From a checkpoint of a small contrastive image-text model.
Training: soap at rate 0.0019, 11400 steps, batches of 128.
Data: trained on single toy objects rendered from many sides on busy backdrops, 50862 training examples, 28.7 epochs.
Rows from block 5 of the text encoder of a small contrastive image-text model, named by matrix and row number. Rows with one number belong to one neuron. Each number is 500 + 40 x the weight over its row's rms, rounded and kept within 0 to 999. All counts start at 0. Numbers have three digits each.
Before each neuron's rows are labels from the 100 texts, of 14976, where the neuron reaches its highest value: "tokens" is the input token at the peak. Only what is clearly more common there than usual is listed. The data: single toy objects rendered from many sides on busy backdrops. In brackets: how many of the 100.
# fc1: MLP up (text_encoder.blocks.5.mlp.fc1.weight, 1024x256), inputs 0-255
# fc2: MLP down (text_encoder.blocks.5.mlp.fc2.weight, 256x1024, transposed), outputs 0-255

tokens: "hammer" (88); "robot" (10)
fc1.610:592482515490512494474549526520498530404496508533539438515498482554445425520460457547482521420540415507465539503489414529528563495476512513443462539516511527448538537506482412570398462513492449496519474494532515552480491527523483496525550496459487460445530422552492553433427497456557516501481488483513555537461515414520463496551519466555505504496495505496546506472533567493463536433553508532565503476596508516449472456575529475494472481572453479483525461492464546514508529460490511403472457499462478526509439553529527495528451474456508506424560497498537457457494555435498550578573496510506432458561491499551504489478531528539525495496522508541557509544553601477501530477491516438537516525523549506514529479456533553462499515585514496514505557480439496521490488491618557
fc2.610:561414480517509543542465460548416456522483455440526507461518474491469482518430427549535558544565473489526516444557511501532488539484517480521536543474523522449499481578498507488438517404560544504442489530475498485531531477423432522608542473479536451438503539496519477500497422486472476442530516510465544529418524473511449477480460483505581520512568429523500505536508540471523500517532516499510502514458492545491484538514531564523533584555514470517474467469467497448523478453473465413494553476507489486533436451461537448523471519462460550509532470510471503485416395490463568489533463486446534537493434486495452549507504489571488547464523497540447489504428475439516504469522557436483482448512531576471557555411526511558560545487545554501508539520509552440527449516528578

tokens: "pink" (100)
fc1.670:478465521480523509413512478502559438495536466506587537461491484415512510398514552459477482490470518507463510502567516449459557460486495467453501499451486461544470494491430504415490453484544460483522503588434420497447504448496408521504521520550515523500548555499480510548621449489469548462496510534445462539512467501471451513486490579546455479528524538599534503498495495509468471496453453485410439555617518513536544524455539496507504457429499541428481515465498487501455451451462519528485434454512428518456526503522481498441513466443542548498554395488490456486518483499501543513461547480518462510456459422543545502536442471530488501481528457453496488494464421446520537467465518473461498545508548473503528516491504481494523487522479447522601439431521502552553494448484484
fc2.670:527496473523568563506457442392381466475530497502480522445442492564540506505446549501487497504563511408526556479475463438482539455452499489449462460529509459478544468495514499531517524531517477494567429446497502520557456499427505511542506462476527479460538510496512516533416494584512494420476526509528548485491534493547467493506470490525543487531542507465439462412537462555518458475512492550453529510499567508475528437540527520482472511434473525490504487468558473541568478515565556536459564491547478501561506541493530428500505531557559523514499514473551510525426524482536512557516479542372460504424549518461452438511536500505477588566379534459474440475485433512523576500494470568535519456526482447459548559503523497449482513513491541517511504502512501481533455564496531

tokens: "hammer" (55); "<end>" (44)
fc1.317:532472499503536477442558482434520516452476499544526498534478510478430525509345497519522519508516504577478515505530499527505496505489478500518528518490499460498513544448453430552491454519494452487504452552555502472482514486490464532530498506501485484479594518575525454449423508538568451500508544436529496535486490458452466526591474537556495465530543489495546500434495530526442470526521447463496510502551547519511436590550494511474510535580550468493468456499517505633499517479540488454466504518489523470549455537456541519522535511480419447507546480498513549468520559492516546474627405524445466466482527450534542537490550524527580434509537471501518502479516517474486549544458493489447535515528528527545541551440505525493487614533537508494518594540475514440453454497611537
fc2.317:583412441546513512521416482557429442500493464424495490482511497455473444495441421545521500539552467499542545446496514490543498550487541484529549515479491494425520506538511499544439504395560532494464470502477436479509503489479479532564554490475529424406504497484478502488515419485432504447540506527463540530435554445528408444497449482511546516507555429498495499532533544472543517454545519505495502521497470532524500511506517533524509530557512471467497498491444527430536506418475452420499510457504467510526440421491546427557454499509467522481512439508454465525409410509460551489514499493437544536507456462477480512512475488549479567487517493533430499543456486445533503499527535445510451448478534567451540552421553503531553517505539520499476530509538513461564432517552577

tokens: "level" (40); "duck" (34); "black" (25)
fc1.754:498516402486418510454422448569468518494512480531541505511505569470448453429499463531492463514492544474456487509530472448463487532490449531478429459492498542496463465498464512532581462480535543390584480499485515541399533527467514490483437505445497414544437549491533546411501512547489413493457585444544448529456490543526540493486513581526519430491533399495567482459446506479523474474499543513466538456430525523432519544465501529508426439548513516566476545418530539453453554507523506453487510466589565477480429490499520521524468509458492427417497485509529504526524523513491490503525491502483503458458487504454511560430522537470510492495448431567486476548536471506443453486543557532475529485471450453500462538511480455505501479520568503493513465515503545514447509492503521
fc2.754:478550539447486483521576563514487538439529435502429499497521460481476573577465432559464478506490575532444482472515470497467491590455499475489487480486550546491552513481491527571532473510476498504498462492445502556476522505511506511525451499541472500486430474461536510466500525515480533444534480443524488528521548508489563520533500517432497474554502530496478493419521461537539529501537499578511461509470503441525518499505549511539464489479530533575504522409479508467480540522445532510475534423544500549534361597504486533446425441503462429465521480536464558497544440490472477460477480517477443424501582514500447451494523483516448439527495462514432539484485472491519496524440534466573484544526410569432549539483573554534447439510572472483455518556436542477480435474471458

tokens: "level" (60); "teapot" (13)
fc1.352:511494589463469571486526476535510481563493474535482482526492460536540606473429508483487462490543518545480484498489487476463582493539505486490502507495448495487512457480484489514481436509563441448524488528452438439507515486466432521530478531504473534539500478435566431502437556412507416534516495478532466491603510465465508492456496507519562485499518515456573500538462539508463529550464436417404483617509495496518496474486474447491542484507525469564523474510498461589486506524482518503551509477486499478548507467479519514508568526490378530539484547558497564477518433518515497455440472559520469506511450524543490488450469498495522545477398432416456425468506485436432547443490457516533489496524568502500503491562473477435437534524496460534519465482434561461460524473539573
fc2.352:492540431557519471509503460452477522461471444502477491487504510452470487514577438540485532508512463488452445521530428583396468440376547511455597477538507527468534575519480494479487578483450535510455523434573588545512476437560549503442553523562499487523502451540483586540444458552500525462473460523500543495437560475523473563515489460462485392501529527503482498462494558507509483484489581493536516490470501544509514529490503572470505550513521524472429501486490430470480523513476445506392494549524460517491441576490506433441456509559546438467491467496473454529478579456498502535548556468496509537504518465481498550517520523444518482504501553523501517534475447524584435482510543548498515594549451474484496502495514478569486501482470527500524525496517508524508440457443474

tokens: "pink" (100)
fc1.700:502457437493460472544468515506516524475531521519517579572535540576458499545480511552543518483500466474451600541587467498435581527400551480503451558535476469526529472492522439546562428546459537524508529531450467531464507513509553543482527478493440533481515488515538531443551450487459589463524453507571471482492542567528497467545460524543472473467456515559521509541552510474537458636515584539493512472561527532498523520504465443537536612541462425494515483491550519508512519449491494439471418493481449478538474506506510534485456498509509498520566454515498531550494565536528481527516520491537535451521464490540434552483554515497502573462546486497517464544532485456490522511556461493511542446499440485498403496491551532460502477457428489428516578458441515542497508509491449
fc2.700:491502558515546483535567459566533440452439423505567497418511472507452496514533525482527542580489472486474499434498554523568404487531471510507467476468534513517467514538515532491459518410512501536500499505583492528518497451453447535524540449531512481505549517548531463577419518482540465433514537447545521518490480526511437488486571526522492526523538453466457536521448505488570507450457499504459437472478527464468476527513528527584469454533523550481518593484539506512486492506535493453567523461496479475444549442454530538491521558443524483488439572496533533514447499421513456427500546531392516486497516560491561482504534522554497510531419522536484580518471465465538518448440522465436450511466516551491558543493463482522561564535598533502505481577562540469508458530502546

tokens: "level" (100)
fc1.571:548472441395464474565529483544456498503499575504547494537450491485559504500564542536479468485567470522464434529487477450514493462411452457413491461509456500502495511429486474513401526475441523464466636449495498460461510465429496508499431468532409506470483488518485458494456479496426492488460508502431502462515511454452489447486475490560479502577520502487447533500511446517518535503437457456503423518459451425475514515471558515491455486464499496504484526520463483495527456483479460486511518493510503538424487458507471537472455514484540448505494484447480489523478478498451440487507433476465551431519463470436477511476468544456507437481555471575523464500486432394503475447527425464458489466463494499431422525476479552465530536457473506568451439393473530540541494515464556
fc2.571:501538550537507476489496520460527548466526535505532417534446548504467474502482515544521487511570529487410465534439493512438509475573518529504497495565495454551511539524555472508473567534541474534581510460492501567456519532506510468527425476513474506376469456458466524525502505487494534525522530558506439557447576468460545511575503502535509484530565459424490416481558495556498446548503532521476454546512530469521599473477571461536500593464514442521535513434530545512565483509460486499495548499546484523457567558464503530526484511491512508552546499428541494525536455424538481451455564579523488519462450494520511421520551529497480517494376483444503553448508465512465559522433471482555447520522489478467474477536494482518461488475506482466462495477531447557580520475495409

tokens: "level" (28); "arch" (28); "teapot" (20); "barrel" (11)
fc1.441:522459465407438508446518459446533461490516481527503623569480505461427471472530463532488488493567470524415499532516450470473535424472401489495483488504479532507490583510555425509536495513517546483512548462501501501488508456585530520472473493528547463524526569480526462479451536449430475490467518481524512496440547506530468537538545421565497487443480481476437546587492457509433526517521489469503516500468486493470511523507459505453484534425459470472477488526496556520511460544570486489480498504480511483544452495421501475550500516539475481457475452433439416452558540496450490456524483458493493451437589488458465564445487527418529521512506476485515537492502463555518492485497560484583518461482511468506401522518430485490596475463589447493484553430432480524515457436498518
fc2.441:429574509459506518454489568511435516467507438483525532502461504452421528488418511517493423500482550544502557521428481452524445530477410529471482615537400530538538500539503475521576464493581513369518469500520454470481500538501472491472500445500457510497489493487495462509535470527485476484598513435495510500556463481450527499458488545491531578502456557404513501509501515590543539473524427528496504486450585516518536434517501425492498516528581438516465542489527495490556490505519466513522543532494510439466474468508457517439494495585535451514603510467476487513508544489458501500484502482529460484444545461496444490482454498532551540500481560545465474466433530525489510523459567478505438426472530537536491517488422486519492475554529504476409524499511468436528517511463448

tokens: "level" (100)
fc1.386:486521458437467533537494476431448455493457475441527523500475517467506512404508517489501548560529560399513467477427424486519493476430586515530533506505506499520493394526529483521433482478462423520487557488484493517523533471512516534481498538548466505516552522542502547471463497478489494525587558432508433559472509475444546484498491550498512469595572526539532529494468557485491485558495477529450558480490468505504491475474457527487466604480484536483515568445587523562500575541467505518528517460538478458501573440447525405558480512517497452478527525495570529444500505438476470538549476446534483498533468489492551461505546478481454538481461483442483515466494421404543480470512518534511476548458529464501524533467463509494584500528551443499457439528548563425453579487501542
fc2.386:494471590468510476475520539562486541554489564516575522513527493449544454540504527593514521529536549567538542472440488490446489555505481474519521524435480450462510536438443523528524430408535613497569516503491458479409527516502466470525504542505507511520407492502454530470521497532488468490483432533561572496520551496470480517512528496493568535523460475513484529534595457524439502480528546477526434540492524503531454474469544434500543445504492469528491488551488475495522481539548536434539498531452536560582436510517475594439437463519502522532482506483453439471508501579551551487476527573498403503573465500488429472501509431476499496504554515471496469505556546483510444506529494545521547473566424484510483430482551488467411484505425497546553508493459451489532514523479511

tokens: "level" (98)
fc1.353:415531513510493445486537494479502467551517474539453540493515519464516483417483452406500495515528512517505487542530570490505513459549478459470524565516461538440484467524507499527495545476435600507465551518541505480443502480502516538467447489488480488516526470455466454463458522448487460464555534449494506475445536399555499481597497507499432475605518505492576542476531499486444509524519537567481557507495454506493537479507485487489435572542444515556486489495526512493453503537554488505465441501524441458544455427460410512471526526502413489498508535475448516503459592518461457446509572601450525511493554499495459506503490469439514551521472511549532557465546486446527507440527493549540467478574470478445465580555564537487558492545506399542426509551439481475516536457477466
fc2.353:462546510478471456510516514484506444535537440554435521451527522488511520461465462450479506522536520474524426497506549458505515475535483463497548595549500555438501476541482505567483531487461561532457557512549523503422485470488501518473478452489489523490538508432426460436440523493490469439536554481487523486481532410505517476567495495464425465595520514501573531479536489481458501521509526565489556515461448519522504474494500531521436559579451510559478482486527514514505497534508450515493436523523439420542451451454398523482533521460421473508523582517478520461484608530423478457545568578479527529464567473522493495491503537459496532541472499536550539451540473478529514445531504567535451519544468491421508590500558566485517509538540387534444523542452482443512524476492484

tokens: "hammer" (97)
fc1.613:602476531480517536503538543505505519427475476518538474489489460539439439501395465576525508451499440520475500497472470509510491535466505539497494545519519517485523542509488427572417457474525470480516482484532517550510507485500431519560545478464530480425582454558495502464390480436541511523475503474467541524494520449481521511530513490535510510520533504535570508468523571495450482479532484492580475418542500526414488494555540488525528515584478485489471483481488537545538503437489491393520514492474521530506404521511507469551425448456496551447532484498502504446522496442508569524584514508465468457527480504534528514455548543502570452497513476559558493507582599473529541462502508453499521544521509552528527498449540587516475520581546520525528581511439505443507506453609547
fc2.613:583412461543490541521458460534435438506473454454525507473487486485473444486441440557508531538550466474528531461521493494538507557495527481517532524469528519460495489566518518517421543402562537496437468532504472468525513496454442525600535501469538414434494515527528468483494429510474486448532513527462552529433550479527419452513464466489562505528571448501468478522521547476532511485520506524507504539474488541501513548525534540493530546569492471480483488483451516436516503443486467412492505468492479478522462446464555432552444549457470544492528468503452486483423398486441565494532447496464532536483430480489461541502491494581470548476511520568431498535438498455533493510527530455495452433522562557467561568402548524506549550504526534504495534534510523453543446522557562

tokens: "level" (100)
fc1.79:538480531420443528537544428433518550494425514491555501412517531441555572454523460517516472536562516481507495489477529526442478467519543496438461522456504456493529533591497470525503495436554462489583567474544477495465539500521516449507520553470495466482492444475508497540454482530445511517522524501528459568531439500504482512511481502556529486514467484586430513517546463567501491550538535515399565526500498474480541479335487520460476509438496506459567523452517475536526520508527471488515507474551535470494595412491493541489465507475511499506521494522463517578453499464532511504575498402493506548521413465517526473443445477490452503481489488519434440532524479464518574465517516543428510556493440529498455516447495529446521523476511428498560477446543544501472537451465431
fc2.79:524483548475512495499477417493537449480599452572516528514435542498533570530525496468450465496511463507551463556473483496489480552487474476541446498524471465488558439549460519513515543485525489509441531534545492495517546556467521447469357475476506508523487568518498500449482437533608560506525490495524514470477474545486483534471563550448558420511443546473516518448483460401538532533459500477500461521509498525542499533516511524485446494544506513462545490560496465561600528511428482534452509569516517542477474383552507591535527467453498450472519488610483520460558526539466487485457440519441503531495511560534478485529439572507473501544534542493487561454451503547535563530472497488509499486548482464488485441477489589434521485482497454508481483518527500585552530492523564